config.toml
train_examples = 195000
hidden_act = "silu"
loss = "cross_entropy"
residual_init = "none"
nesterov = false
ema_decay = 0.99
Rows from block 6, named by matrix and row number. Rows with one number belong to one channel. Each number is 128 + 24 x the weight over its row's rms, rounded and kept within 0 to 255. All counts start at 0. Numbers have three digits each. After the name is the row's rms in percent of the matrix's.
# convs0: first 3x3 conv, stride 2 (model.blocks.6.convs.0.weight, 208x144x3x3), inputs 120-127, a 3x3 kernel for each
# convs1: second 3x3 conv (model.blocks.6.convs.1.weight, 208x208x3x3, transposed), outputs 120-127, a 3x3 kernel for each
convs0.57 098:164150146115103114134106141121108071094104149080128160130149166128110114162109168132143122134110099117093116096139095141167141143127111091127143125148134156148151125116116139142085124122092150184121134136135069075120
convs1.57 087:139140152123132155106147164148169091113129119103148143162112117155137127115144108152161167104096155132162173122118096124101145169158147124124147117114106113141129158157136120113095137135090161168105168143140136125125
convs0.58 096:127130132146102127153127122106133151123115127127107108126145097157135138149119137111134108125125113118097100130141109110122118110110131111131132104087125158123131144105154121125127112108145137134130107119098066118137
convs1.58 093:153147180088127131097104137152157141171141148122132168161158173155127174147140155146117135121102090118112141127117115130129137135162120163178129126105080113123107152121126176103107142126118097111098165156122144175172
convs0.59 111:129119114155131132091109153136133116153128109131124103088104134125129139120096116102118121128150104139164136134135135140171158143183127118142131104131142107098149163155131148118128115173100086066114116110144162149144
convs1.59 117:157149116133118089143149119100101114120130112113134124127185175110127155138104114137137113128148123135133139127117159141140148130133137144096102133108113128148133106101118130094112127126104151115080140142116162191173
convs0.60 102:114124111110105135110114144120123132106111097139117175158131138121122111120137105121121144092099083175114164119079140141126140116151140124121103121134094141135105136118161113156163143122123127118117109159134090115105
convs1.60 086:087187143114096126125105122109080158120141162109124123125158132105132196100152134117153111107150107109115140148104121091137159090130124149143161112078121107127170133126138135133118144118151126135093161131129111120123
convs0.61 093:118184164109170111128120119135134127144124131106153136117116165111097124117130129116131141112112148121100142125102111146116170106172199128150136080136144138147080122139126101144157097132134100128162135107163146123126
convs1.61 084:126142141143132165131124140124103109117105094119113147176169099211142169133095118133182181126132133112139127125151122139142101135114134095077140120139133152138096151171139141093134134126115097106100080126117144102105
convs0.62 100:132151129128105124172131119139099109129097116159145132138122116144091103114123120133127127136172150152130141096117182138118142127083132120164168112141173097123163127148147158094151131084132121124118104125155095110118
convs1.62 094:105134149143108116133083071131153124144107128108165102122112087203145176188169255126188145116120121124101117111109165087108140115144110132108182150110154104144108143118124122112108141109089146117142105114091141115115
convs0.63 096:091117114118129098128137123144137122122108143121106128116101140108127151139127128132136137122142131131160131122104116092136119103151096106111101115105138103128157127106129130137103118142142124119094112128109098100081
convs1.63 085:110111102116103146118066099120143163132155138081132151118096103169149157166148187125123109131139132157112146097128129119097154141151150107123162142130189114104115104103152102100099101086118136158148123132101116101099
convs0.64 100:107123134121094131132145085115126136076106114132098104135118180093101130095102159152116139138138136117142115097138112117132125124139113138150130116153164112129161115146156101132148135114132106124130129095119133164147
convs1.64 111:163134109190163122169168150108128080149123109107108139138109107143069084174174131149144133115129106133142113090088123158152146123122124094128161129126141120125123107156104118157100165118101198116107112117112071084125
convs0.65 093:088140143117099101128116091129113101133147156135129117110080137090118155107133142163089126132147132117131097120090112130062129130130103160138153116129134155120100113114145101138118121136142099100120108119134130105133
convs1.65 103:152141100124132113143137141143108140107096118152134103112121125086093086083112131104069077124094099093133100125151155180104118131141145106113099133129102110105138154140133112097135133149087042065185075176093078117135
convs0.66 100:132149185134133133119122094140114131128087108138149138179159160169152187139159160119095082103101085097138143092075133070091071081085095173147131125139117107127089154108141107140109107094134115115106078118085091089135
convs1.66 106:149145134104115125096085129101122098106116144105123163194159129172129161170162143201155110188139115141139137124118090113158108138135111172174151153106103120107143155152134153144146124152155131086110154130138124141165
convs0.67 092:132136100151135156121129155112105096107153123101147164160106162171163192145120194117121140087152106100130141139124152113099123120120110091114143114152136077141123130133115126120147113091134140117100134123086120119131
convs1.67 064:125109123122114154145183192094198075134087107151157105142085102160111122127143120103127135106105181101109102122125145102140145141117170112058074094125140137164171127122107131121158123122165138120121132136128126132113
convs0.68 090:121141150163173156183198150111105158116122091198160189110114146123154123118117154114163138099148143153137153153171153113130137141161128136093113163117131171149145116133130118120114130125142070107129138117107128103158
convs1.68 092:122140122075133113112070104122084120198165085116123179109122143078100149154134130159143164117090109165175122149124139106129137128098107137156104143157144141111110147067160120133119156103110126151088157117131123095162
convs0.69 098:112123130128105122113123088093109109112082118110158108152120135138152124141143118134120150100120139106108092147168136144107106135096140098109105128117132132156140108095112145134103120133093102087104128130105101095078
convs1.69 126:115152099113150143118140132118096109157160119131086120086127113129168124141123119107136130121110108135147141184147078122125075108100110170161146117081092121093089112159125143104162116121096111113102112144083090134120
convs0.70 109:120130147089124160125132127142135117144099132116124127146158117127142115120121142084129142077099114122107136126172113132177103132143151127144114081137129126153133104146137108157129121126157102082148150105143125120163
convs1.70 099:137132133102098122138117108132109104147103113097120130122101109156144085126128092155122138145141117125124137117176111132159129150186157154118092130165148097112091110064128112065106117095115110122137114122166148154172
convs0.71 099:113148128106125122094140124140116090122184207100169157124136127145153117112131133126129092116142086118133107158162095129119112122127113130151123102140150120156135129121117115115135120125142104102119080096062106092111
convs1.71 121:152127119172133133146138117101127126132085129140170116118093122136169197088133156129098131116109148134089104129119161088125086124118100150203168100096108105071082157077126108091170087151106139123098120174143099124127
convs0.72 106:124141130131172148137124101133159119155140155156144119117118162086092130107115143131132108178121083166149101118111110093098079118088111138121135101146139116132133126111148119110124127123153125111110113103123139143124
convs1.72 088:090115126081107152120120134131167118132132106164125125085109079142149117154133125078096145114132121158169128119136154131111099118160116132128109122135158130090110148142140109149141106131132128217212133109146104137094
convs0.73 091:127100096149106129102130103128116128096124147121153133144135121115122113135132125144114092168160144144157130132149107097125092100126152146121136122139161162130128145177130131150109123145138148150109132137128129099126
convs1.73 082:096141144126115121147148100157114104121144111144133108143116170086122126142114100126144130102117131172194123136096142126128169139133133102118162124115137150150103149147141150151076115105145062127203146101089079120111
convs0.74 098:152148129133139100125155111111129122123094132133151173122110121117102096134123136160148134130134136131104127111106118123124095100116127145138113150136140096119089132135109112136110078121106191159153125137139091083095
convs1.74 096:118176152114095111140147140105094143130101135133125128118146169165145193115109104132109145117111075134149104112130111093119114110126130149182160146093115113090115131123163145112150099100107127133118119148125152151134
convs0.75 096:134173168126147135129156151140114145104113148119107160134132120125126135100140105151196149220187129217210116129115073155135128117143168135133110155127106110128101115147114112134118112157148125115160148167111116141134
convs1.75 118:112162105102108096106101129135106112154114119128146138079167100104123105119115142132103172147145123150126160120150136110139135115133145110104119145148141175116119126120127103142170140128158201155147140157105177162122
convs0.76 097:127134116122103104132097102138082137121138157149149101148142130139158125119148133125128142114124138157144146140144146144145201113191141118144130103138108131129109117098101132126089139133112163155121136122079127142116
convs1.76 101:122139134124123119118151112127081122102128126119100112089107060088119169126158162107118117114150174154162075130155133133118128119125116129129146140112108089105130096156107108169116131085146116106117134103096135166151
convs0.77 101:139193118149118106159109101119103117150122124112098114144132145180109138150148137130088152111131158119132124115121169116111121131133140125126122149132150143135107138111124156109099118146112155132104114099089127117129
convs1.77 087:109135143153120127109103115116133117142113097133134122106114168086117144118123113080137160082145164097134130107125126109145105122090117107121124129127119133123082117131111142156079139111135097134123118116093077145089
convs0.78 099:130159150122152141121124118150157133144132109151144101135128148131121155105103123128106100102064087102068087127115104124114132172138149131123117099088082091097067122131120121105109109093106162140125142118127128085125
convs1.78 144:098108125122118138120120115157124145139136127131136106089135156117112131106116099101119099098116108124121121115173122124133137127110113096116119124148109133120157118143129102114120120147149091071101122119116146143144
convs0.79 100:138133118104132133098114141146159110184127093150100105106141098151134117097114135109096142108067130099115114157133089109106130109125106099127135112139150127131132140131113110135132096120122127165107109112136095106166
convs1.79 096:156149141135159103122113107148128124127130154108135150169149170144135141142124105129116148113144111133126121154116084162125129126119107086098155095157107135169150134144074135125067111109124083096115070133103104091093
convs0.80 104:095152146077126114108126116130124108129117093127130113131128162126093168102110149101137135131144114126126107096121119107108109099140135114113126127129136110147109132134126126143149128137137088102114094133107133097127
convs1.80 118:086120121123111111121145125146126116133147146086136152119147208130190167128144101117192108132118122107131147130156097133163098120121143157131164118114089086109096077180109124108120116129073098078174113113115114162153
convs0.81 095:134058114121093151115115166166150131124175093116106098142118152129165188124179165148149079141103126155134145112095142126146141114146155139141121131127100093127116140120139138141157114118127128094118165150138139126126
convs1.81 101:120106107113121115122121089124152117174200103111142154112119121130108094214172186108117106082158179104166160116104087121155090100104107118114144153152118115099076150158147148190126134136178088090118172146129089112113
convs0.82 097:149176186082149125131153137124099124162134101151108122159123091109091077118112080187151119109159146114139150173111082148106125122112107108145124151157142119160115125121147112152156140134118063133126100099117087097126
convs1.82 094:122194124125134161107096138165127120137100160115129121126112143117118129092144104132132149106123155123116081154159105128148142110122111146176135161104133127127115136095160141108156118119118112104101096122161154120121
convs0.83 102:101157145112133079126135111162164169183194140146092113107131144146119166146126156116074150138083141138114152125133124119137148148125128124145096099109143100146118141118121130126150109139114104099103145113158134120166
convs1.83 090:124137180126129170099131117120123118101113139144109114146124140136121094148112131121138119101174175109124122100161171124109123132157121105122136112126098139105193135146122142126106103138112121163199113126134137141120
convs0.84 104:140132120125121118110115115119135144130115150136134159124136134117125117160128125169140159116174193128115150151101124127137143135140156089110113072122112094111116109110100101110109113107106144122134152138137095109144
convs1.84 096:093114061108153140117105146120107093142106114146115126150101112118099155099102137117135134115111068138130150139155135127124132119110122181119151125126152083132100134182113129128156140134116194162202118127132111108126
convs0.85 101:120139123103131144149147124091140153108138145109115156115143187105122133121116126116136099148151125164148110168139093160114134155149177127146191116127154116143135097124136129112150131133128091104089122114092136135145
convs1.85 117:083142110127106116184169112149099146167151114115156157112097091105108111163194162096100118107134109115115137114142148126124115120183124133121153141126114139146131123143100136101119139140130127118181177184114121124148
convs0.86 100:125160135118161162135151175142137137140177166112138157133158127122121138174142129089121118112123112130105129136169189109211214142171121121140167101117128115103141131127173110111167114128128106109134122123150106112102
convs1.86 093:118133130087121134124140135132132116134115117114115152135129135129139180173177181115161078123146155108174146106140105152129126110127143125136129129138117112143138114124109129096123156116144181140149158147128093156163
convs0.87 099:125120138129126119149128093152126139118145148140149096146131117130161086150128124085138140091104147098104143146165184089148172082152114086085106131132152139130156096120152112131116099127124157161169103169137156160148
convs1.87 084:127081080105140133144132127124137135105146124141118123112148115183169125150131089152171152122132169117114111146114120110112114142139153154144133107090123160122137141132110095116073104116108095128135111121131173129118
convs0.88 088:145115097123127142136134138121066121165174129219162121101149170107130114105112125159094164120091132117123151099090129094135129119116138109139152123124131137186131078105126120128121092165145123140121055142125129109121
convs1.88 081:124141171111102135128130134128078087187116117137138144109139153140132082154140147112167138139140146118133109142148102125142174148141166063149131111148077128131120147118140139144151152161126099085131136139125097093123
convs0.89 097:176125136160157117131136095125115099125128093147119078123142109118130092136140152155190117125160119118136134082117139173138126132109123103147140113108129123121132095126120127123106112145113155153166109114120124108132
convs1.89 123:136154126127133106118111106164129102124129137122129119086108149118129107155117147137198125143136090089157119099115151090128109101147116103052076121126159110118132085212118144118126152150142114072143138150138093117112
convs0.90 097:104074109159124101127077133093160123077098080128140106148125168107121170124149170043106124095115111092130128128107151149103139137112121133150135100098105111104123144126104136119137125120113139151131108112126103117148
convs1.90 078:138126175164117093112167162108197116111162096136187094097054119138099129119104133108169100104142158120098126136132115140128137102142139081091148114102184115106096121134140120121151101142134136136104144080114096134155
convs0.91 090:124086087172191136086114082095175159143143111104119125087090130170197186124152140150155111132099155146108119152113130127117109174158140122087084101127123085117098146106147127148172140147135102108105075090108157108148
convs1.91 091:164137148164136140146123115115122125095092139156131136179237241113137119099113099120112120162142140129100107097108149124141170118121151129131114115128110181117165110137143148113121138151127090069106099117110133110111
convs0.92 118:136127148106132119090109119148145147141148128153158141155146142139164127145147141143127126117134159120135144138106111132121124138113095114123124139116150137141137136143128135136096158154141138172181139157159121113128
convs1.92 111:135131137111123107108131134085127141110146148100146140171144133200168157188133135142121139152131126172127109128132099109102124121104102109117121112133117109115134104076130127119125136137142106119092123128097144144122
convs0.93 098:159132093132159148169178151130139135209211124145210158111125110110123120121137140086102095137120142139133099127109187110116087123110134117113136139123146145153123126135136123139127123126142099102105127102152153115165
convs1.93 100:120144132088121099127156134150103153142126142167159095117102095093108078124160150099123107116167164072115101095129149153108117155125111120116198140120096097166152151167123107127114104170133157217095098157171157117143
convs0.94 092:120091107165138129140133139133123132145140138137070095165161140141088119113103124085147176119133122108106136141111105118171122133145114117125135136084104141082103122110130114111100132121125125110097114093085136119107
convs1.94 103:126153109125154100100106080106115117117111125154128112123147102091089099113110116123117139118094151133113086126181129124139096093122106111159125150119104137105122176100138132086152139112133100115120109142130118131124
convs0.95 091:106113114116113092103126105153159133127146142116133129104100122095105119129126154124165129164158123139136080123122123128110113121118097132110080127101100103079093084128091106103063122083073135122127150110113166132177
convs1.95 081:119123157129141115083072089142164132134156132119119117133143138169154118219218183161175154148164113158142109158111111108137129166133111107107119137142110078078086139114139102124125112120116129124119128160166142141169
convs0.96 101:121088121105120138139146144124148128109129116121075156143125123153130101137131153106112152052104138119123117126109101130123095126092119137111124123106132129136174130120103129106141138135120104081119093110143094108132
convs1.96 096:145154125116125163110105066115144121149116121139157164146149154129125157134159122148122127155101126125083110122153126092101090140137144118084115117170120177158125126160138104128142133102124054103133125125120116118117
convs0.97 100:113133150119115120083115175139104129132116123126109099141132168143113139116168123148106146133131122103118123146160118124132141112113159124140118120134141141116130112115131129108136136112122132126119113112113055193164
convs1.97 115:123137143196113176107160134136129124061094129130176143086094107119110125059121143100111129128126131154139128127125147155135152079145123103120127057116147073087119124149141136116147134160145128134143179096133079136147
convs0.98 096:142121127150132123158136112138139120097128116128103096156112107167168141117105120156117128162181122129187135098105073127129191080138164121143150120130137160107119115080114123114119148138118094156125081185155100104190
convs1.98 108:133124130090137139124113134082128121082126138102113140119160104163114130141122107094113201123099098163139148128110179120124142126100120128120154130135139118119129132113100136124094118128114119111125128108138126127124
convs0.99 104:140126122089118119100126164111154131120140126133147139128146130142136133155131131127155128133133132127135117125108114112116165151149139139163146121133112108119115105150147115113152113121113095060106131126170113094132
convs1.99 100:139116137165125123172146146140113128100121128071129088148133155126084182078126148128130124160087132127102172117129117147141133150140158091096138149178141121131157139112121150120148140139166082074161151147103153125163
convs0.100 103:140160158108152143100138129095120100112099134155163150117128143106139141112100132092126136146120146116133122079069095091073093099069072093110118107098133090088096147103094145119109148145133124124130077105112079086135
convs1.100 149:134156134116134101115108114106125136092135083128128114121151097101127112081125119171140114127145093163144141159116143138085112149138136164103123120141127124135131078248079089185095141105127179123151175085159137115116
convs0.101 112:078065109142150122118117111148119127154096085151121140128124155150134121124118109160143154152144153085101147132146130153138121146108126113115159158120147134135095123148143132152121151149109158149117128119125142115137
convs1.101 105:109117084117119119156184160147123135126126096133090091144105144181150169090113104076103156133131134089130158113148149146137149117128125151152141088115131129162172150130138121140074112113116138186159137143136118108109
convs0.102 102:123111192090110155104095107146131121148136099135127125107144127139151155126149171114105102131114123144114120142139119133128126125120085132135141143127130149170144101104148126100130118131128123136106141090096108135118
convs1.102 105:124114114164126118147127124138100110122142159102142122114164181161154100140093076127143124159150139114134128094110105151127095119150108149127158099099101112164160145071140113083099127122125058108109080080079099117133
convs0.103 102:116115124107136105099126120110104140136109104127126143104143101114149121140125128146139120159099087131109100102139128101133141163148132132124104099127135129109101146137119129125119130121116144115142120168181079110152
convs1.103 097:125121117078094124172158121157118114091121118094123108101149088106150168121129098123144104127120157168121108118134130144158134161130112056086061147180115160147154100138163127167121144105144121149138156087035135161146
convs0.104 113:153119080157143102093146097129090118145126108169171138100147142127131120148126117181118100186120073166113086136100170134089161137119096129100109101110132097157145131140150121144154135110135123103079100102106129117120
convs1.104 095:130148102104129169134110124135092136109088108146122091091113073126178100115143143159106102137135095119144128105126160116109083085155117149109163132122120126114157111114122074136134091167154120166119163116129157110123
convs0.105 098:114145103112198091141171151116132113140111148127100106136133126164128122150155161142167139140232187157193186129113082130127097173109115104114116112112135119111119112131134097117126125117098128128157113118179119091149
convs1.105 108:146219183085114064093101132107109130153120130098143134120177092125105107136158140106129223107138103146115183141186114113135136167141142119133128127163111131090128127116126112134128101119147126146134108150161150128111
convs0.106 099:148173129126156140102156089134131130145111156141130124144129113137137125122117135137093156151163116153161141135157131106104167128126133079124153084124129102100146109120136102124127142151120145123095114102110101108110
convs1.106 098:106118094128135126163141131169125142132112150068171136153124131092155097115107058133151107126141092165124118126157099114140176119138127121147148104147118106152120103122106123101092117100084061121162102081089122089108
convs0.107 103:108098117106123118123121127104130137106081117152098164144165127136149103128137135134130096139111108111145133078251255129255231158190116118133121142135150119125120124133124165138134125155147157138121145121113112095134
convs1.107 123:121139104096140160140140130125129114145135158078139160095093116110127084113129117098107105106112111133146113085159130110145151114110124163154145130107131126150148114074129125113110131137141131130104127133167147149129
convs0.108 091:139143144130153173146171212104136122151140153133134116126157213117114171154162134153119138118098121127097120121137158119130151145201207142099113137140116112125115146143142145141151150139154106133149116121125119130134
convs1.108 083:113140132106097115111113108119147119214139084112093160155124124146106101144102157162151132110124091126158154128141140140134127122138133115104134142131162106099096145118127129160125183141128118129137167142139138140210
convs0.109 098:156141089143149118123136120132121140111144147122125150119164125117151148133101148138139114165148138163148149074122115098085112130134084154161162139178165149114111168166158122155154128122122114157172108133152131143100
convs1.109 112:123112120148171131126124123119158110135128085162147090114129084160157084139159117121178142107124145138139107089134126135114077148118134145144137085138101114108133129129162092100146132075120148155138161173147108144123
convs0.110 096:160185137113161139065122131142122140132111119132131127144120124146135156118150128148153122167117159115140110140104148109183153091199111155119125136132143107106134132087128115107111116119101077131113119127113110087122
convs1.110 113:155148131106094129110128121148096096140141114103158118119116120101155171141166184138186108111103131141149114106174157095142136145150125100061124139131104129104180086175130100137139155092154164104159143098130151122103
convs0.111 105:119124115091127151116158221139155131144127130089143119155157106181168103145148142160119076094099151145136131181124133168140142124107152106097099051118104076112135132104112132132103120132149134123134100111109116122190
convs1.111 083:177169151123134131122108102174116131125132145135160134165135110150112119123127150115142102139147118128069123131098126104118163136148072154140149117147128096140134118128111115113095103154109149155126096110103142130109
convs0.112 103:150134114104113105116090155125136104149111118149107145129111129101131131096120119141113131149114155149117124123102126128140128139121150143107146134129162144129122174167132136132105147154141150156144100122144133133109
convs1.112 123:086094134101108113114112138134116117150145130103142141143183108099182135173128109149166128147142144100168105122159132119119138141171139097154078087138066156128128068232114133116096137076207084068150068108114088176123
convs0.113 091:101135122125147144158161141170106156131138141158151150082114092168171179167130137099102123157120092147145163097116102089137107082164131129116142091109121098120097092126095134154166167165170137114113157147138077077101
convs1.113 098:162153130115101080144142124090129148137115128160127122168187203121129110102111114104087086150127145104107130152101143130112133114110156116141150124133115163137151134106130155138143120152130139097066127138121104112116
convs0.114 100:142158122124121099124119137122183194133181202152182109125096113130108123129132130123135143143121138121142129124094137130134119156154110152095097140100115160115130139128119102138119138130114112147122119125120081138104
convs1.114 098:124119146143128109085114107111107138153154123124169126096132098121183142146172182150155122165110099185107068151142127124157138097143148109162149180151083128078154146135147140120141134143132182161159174089112161136108
convs0.115 103:137139152141141120152125137110152139116155155130114132129130153105147170112149146135123153137097119136119096149125131137107153101121101081087080140107116135131098132122126156126143139162150138134140128143146155130143
convs1.115 109:156149075117171155108116120115120124113128132112114126108122138121133104107060111142156116080133105157117119175160110098126098069120127059097110116134120142142112124134120144122147119152137122126129128074089133097098
convs0.116 106:133088133099098087116084108174152146125141136132166150124120118094114127142128162118126129141126117153148128116116148102127120131126079122096091140107080189146132124124099136135108156174113147120163155118153119124144
convs1.116 104:115077091102094110128133120107105090157096122121123128109117094152145148138133160151128129157162121140177126132124117095121122097124122121145122159122144117109132107080112133109148124117147134119115100141123107120115
convs0.117 100:128159185165157187147114145131142187171191174132128118131148126123147129116118118144166135118161126152138149130120083107108127121087150097105120090087138117145162125122136120127152113114148114127119135120131131121101
convs1.117 108:145166125127125148103101090130146162126116122135125120123113093142128120136111108116115149122099109142140132126139126122149127105131115104130130088090089153130101114122134150129121164139097138098071090097089071074080
convs0.118 103:099095094128099112106120141106097126104110128130109142132154190155134140140129116143127132143115112150116132132103168149160150170161117141141119113126148090090118113151117104132149099117120093119075127125092147145134
convs1.118 084:164168178127102090126130160120074131092129093130142118120153142117095097146169116089130104102132156134134128094150097138128128133139138155124129077106130152114104194132116111122123111118104108133068146137106163143139
convs0.119 100:110133164105120171127149158131115121116123082122118161154151108105124100138171102145146144093113104082125113142094136114099145130128138118134153134109111093128113142108152122125130119133110087103159104139155086160130
convs1.119 094:089093130209113138125132147152109153047098133107125109134170168093120109059126169083103120118108123129110134189162137181139140076140140092152106101144177105106106152124100083126155163160170108070137148122123096103100
convs0.120 096:145092109111125100136153096141087122107118123130098104107118149143125127124144126107132166096149119118117164101137077151135097116100114135123134110120110145100135134121121130098116116113164183142149133116067149124095
convs1.120 090:116120111119162151142101094127134116137122096160124090102143166096101149133119106080099098128135150101116131105078183100138135094124116103120110109165133176148153145182129138101101143106158091116168132132123125127141
convs0.121 104:147140102142170116151121130115121121137108095116119128142105125162145132155134119160134108101110098138114107087148141109105152096132184112110140140124169132156177124145144136150116161164128171125102187224123129196142
convs1.121 104:126142099125122123135139120123138125137129109153106099139126161127136129105113126121135156127160123140147152117131152128116134130151153100123135102126114139164145101177085151129141140140130151144164167148120133130128
convs0.122 095:105111111110118106160098097118161156141103081152103106113088107125103116126107122112145164113130143128104108172127129141122127121095107105103143111116101153138109145112119136138142112104122141151160127131133111111104
convs1.122 091:088153151103078075182176137150092108142134107145111083129120104139127147117085147109124130125122115132095117097081176149141167126116141095162088104088111182183164152122125160138182105141164121140110141114124158152111
convs0.123 096:142104106161129117145098191133162136124117140111100089122116115114130155132132157108136155109098107128122130123128139134094138123136137126127129126131145114108114158119112123125130121172139156148123142111115119126100
convs1.123 095:146173098104127150175136132139092143156146143155139120113105072146133148148128126113127135154179145111095123115101119106087186151111097095113098130126170111146092138116143125129065103124196165136154161121162175172151
convs0.124 098:127097153098188223122169184134137171109151179129163130130123145109152151145164143078101085164146085135087126111115123107099065138131090141122126135128143111134115118130166113132128131121135123112134122127123088100133
convs1.124 087:161151183088112092122127117132113125135125110117126133155118070124108100163166137116119087121150109118100107107125158100091150151137134139103155175157095110154141171130103152146089139135139129144083115151131143117106
convs0.125 100:094128161097140156129194169134117118095105142128176170110123118125138146120128128145145115161159146191165156118134107111122138113144126135123112102110107122135100159132163127145116125120138158174172129141151108159123
convs1.125 102:131133143089121082143141127162156144153152143134156137100140075108105129130145099108122125130104122127130148177146151115106141112106135141127142128070174104112128124130149126132119108123140163169114106162157165139144
convs0.126 094:111060141129117141179152177105103118097088093137121119133112221127113199122127143144126157105138156140107137108137153183159144136108110103119132132138125141158132136132135132133141095097111100113119100119129154126123
convs1.126 095:096127137123124157084116110145108106177168082097114171129116110152104096156075152113131158076133169115119172124150196107138092105121091106147163145130111090113111142129162143113122158113127118114093095116089139130146
convs0.127 105:154091099145114095099128104113133142129141136113142122129133134132134128128132137159096077149117067183144114113111113117108121146146138131096089110122083098115092120104147119103106139115116103117139139101097174145130
convs1.127 101:108126136109124166109083087160156149101114135075137134146139148160126136183135163084074101128093131124114160135157146123121115117136123081142173166112112104107127164117150123063095089113119137143114092115107100117138
convs0.128 101:157142151122150142120132101096110167101138114133103136096124140111122144116116143090139133122144131127115111158184118188185145153150143146129155144127135153145116090125107106116131109119116150130127105122100095110096
convs1.128 111:112167132108116111094101115141161145103169087088076095147106080172139137205150188104114135106111099113138167167131104141127114124117134139145122148152181088117097153095147121103107108118107092125119103109144110100107
convs0.129 102:103148113138128137137132126104108082087127134128121147138125138093140145126148159095120094123119088172123139145172137123126109131124111132103115093113098092141119118129121090122158099138139106124131123144146103129127
convs1.129 101:099117131162123155110152164137146065128109123128149144127083070139128107114120076075142135147128152108077111105095134130170202123099129162139059109106123187144149108160093129067113091125165116103177093137144114099087
convs0.130 111:134106112124116122147104100108111143116107130101118128145134097156135114149146137114146152141142123108122111141147120106155115123130133135145111124096107145111130120134115139137117121142148121118128124115097089093116
convs1.130 102:122111133116152106131143123127127107116117141128116119084104115077138185091128141136156091099153084147124123163131069145125108125123136138142135129122124110146139124113121149168102156148113134120147130098129121107118
convs0.131 103:143133083106163120135151120152135114170154105160132118119123160133119153099140132118158148119122163141122102095138126108132129120084104126116094153150098124095133179156109135165158102152129112139181101105117125103074
convs1.131 105:118129109128136111108128142115112128121114097139158091123091121134104088134158154095126111098115176091121099082121222130090181096124113129130142134145127119124134191110083108163089117154112104206144112161121156115164
convs0.132 102:099106141076089138102107126116100150085123110133108139133150120137128128130123139158184120121164191125130158124099073119074121106102098127115157134112115156139134149116127121143093093135107149195185152163203169138126
convs1.132 098:091107158104123103131132123106111117151117084125122109096179091105154137099094113116103157150118164146124145106106116150135097157158140126137112096094089098146145081183101151099127121143085185149151134127107131155128
convs0.133 095:117091094131099117140107094152120108103134132111109081147159160147156144120121115154118137113139121117126145109094166078097133082130110130096119130134118123122129086116137122096140098099139141131120182129101175174124
convs1.133 073:127118094067135138142136114136164141104121091131120078164134109159132105221138115124136133170128125093076101161123112132134199127105155115072126168153197127129094116106149159135090124100129111121143131138125128116152
convs0.134 101:158151176133182143136123090144146136136120108121092125128127147138127142139115132112167156138172131136141142121152159131140147130099135121128146112103140106151145112158136131154116119118130139088105122096161092090091
convs1.134 090:144138146125114133089114096146140082135124122106108120151143131106114142140138159124151153125188142081116119109108135113121176134070068226100132128097150135128158107115112114168103134127104175152131147169176138158169
convs0.135 095:095142124160126110143113171104085187141115138145107115120111177141127139137132119107151145103118119112127105087124122076121141090117141121138115121134087176144115107116126105139129135144098112122143122116188085086150
convs1.135 095:138121127117110142143103116135113120127143052126129137151154108144126118149096151114152167133138120148124127100178131124109061120107073119157113143073095120123080137120137137116124105131124090100104151142101164121138
convs0.136 099:141147147111122094113109094142140124164152132131149125125122121151126123092127120129130124143128136128151101118154139119126148135151116140135088167158109142109096117147113144155107176145121137125107119144152128106106
convs1.136 102:160140144095105124112118130131124124116120145166141142132121065125083137146148144150085149140150116161125140186108117150126150136141112183131141141142152112139132169143130207133113163128169119170175125173154132137147
convs0.137 096:135159174115130149139168176106114155133123129164146117140103120127133160132109153125115120125112133157100111105091110089121144139108110149127112182131120097104104146091102138140122102146118100140121186144114146128121
convs1.137 079:137111107152127154126120131139123187109127145111112119090117106161149097151136131156119121135090148109119070133134134129109114150104107082074126155111083087109177143113125120150105133129165120099120142172163166159149
convs0.138 116:140122133133143125139122128153157134129158121135169124104116131110102126096103120099120149119155141107149123131127112119155069176193105120142139128144141103140144124112134113125118134131127172133130162160115145120123
convs1.138 113:137178141151123127161119148143149141093144127130118115059109154114132110085147119090105133164074111140160117127091152160082127159144168159102117133152130141140146098197118138139133134114116167142166171151121139137156
convs0.139 098:141139129142131144142107126092081084116155143169224160116108100130155132118114132155111131124139122109118094105138112132176147183168141131127133130089112130127131126127130107102115109144120103119118128084106101076125
convs1.139 100:130092127133157161146157125091101112173132138117150156126107157155144129176149158142159136110111133166173113123103116116165114110131116159149132086123095115147090137140190140107194132130089164144122128182151108093133
convs0.140 098:150109166189184151162179163160140092136091095089093129103133140138148138143116135111130094126133112131127150145137111109102067119082089136171133134132098128099093146116165147125163135132176059121158084134148120099116
convs1.140 085:116097117128134147093072088117144132132089157147147144152137163099146125137136111113189138159177105115122134123127133123110145135121141136109086109161160130135129076180119167118090144150161116117166165133138125112150
convs0.141 100:126149140090130102092109127135116136110127113099118157126144184114113189107147158150137138123101108113101143142100084158136113107126151139155161150125152105115092119168143143117159091134121162133128107089120114098112
convs1.141 114:159104115106134109134158160120133112149136124144164119114106100176140116175164137087115165143117087135138097133137183170135117159131126139122130118186145124138108117132107152160150105103131122102134120128138132109116
convs0.142 106:121154146124140128146122135121105123117099130096146098153175183126147134109140129133119157111100108137107072097113149153097094123138169095086095152121098148142132135126163155127148121151139097143172140147192112090094
convs1.142 095:119098099131143122158165161121155098117130089114141098113131125141130141105115098164179122154179078119132130131136123138174096128148155149095093089107112158131169128139123091181137159090136151171206129122156114102109
convs0.143 097:140143127134138118155124076102142141118155124147200129124115164100089092132097131138107136099102159103133149118076110115123145114119130120169133122133109072096129123125117121129130117114135092072131079093132093113130
convs1.143 089:090132150108111107134147126126107135119134139136128139097112067128101128156182134106100107152112152142129148155135180110106146147134128089106116203157108112137122149107165108147149082133146137184124161102121113122085
convs0.144 098:133136143141120092131136124111138146134113115131113124154130122131161134128141156144132108099126101136134089146145101142156109074140086179158083171217150167201185190151114185220156159161160131093119103095131084115139
convs1.144 113:149140110104102145119123144127093133126110121138114122137139058185147139126135153114107144125095128128135166101113135149117133131127133144108119136115159116112137132080154160130103122178122105142107076137132123117120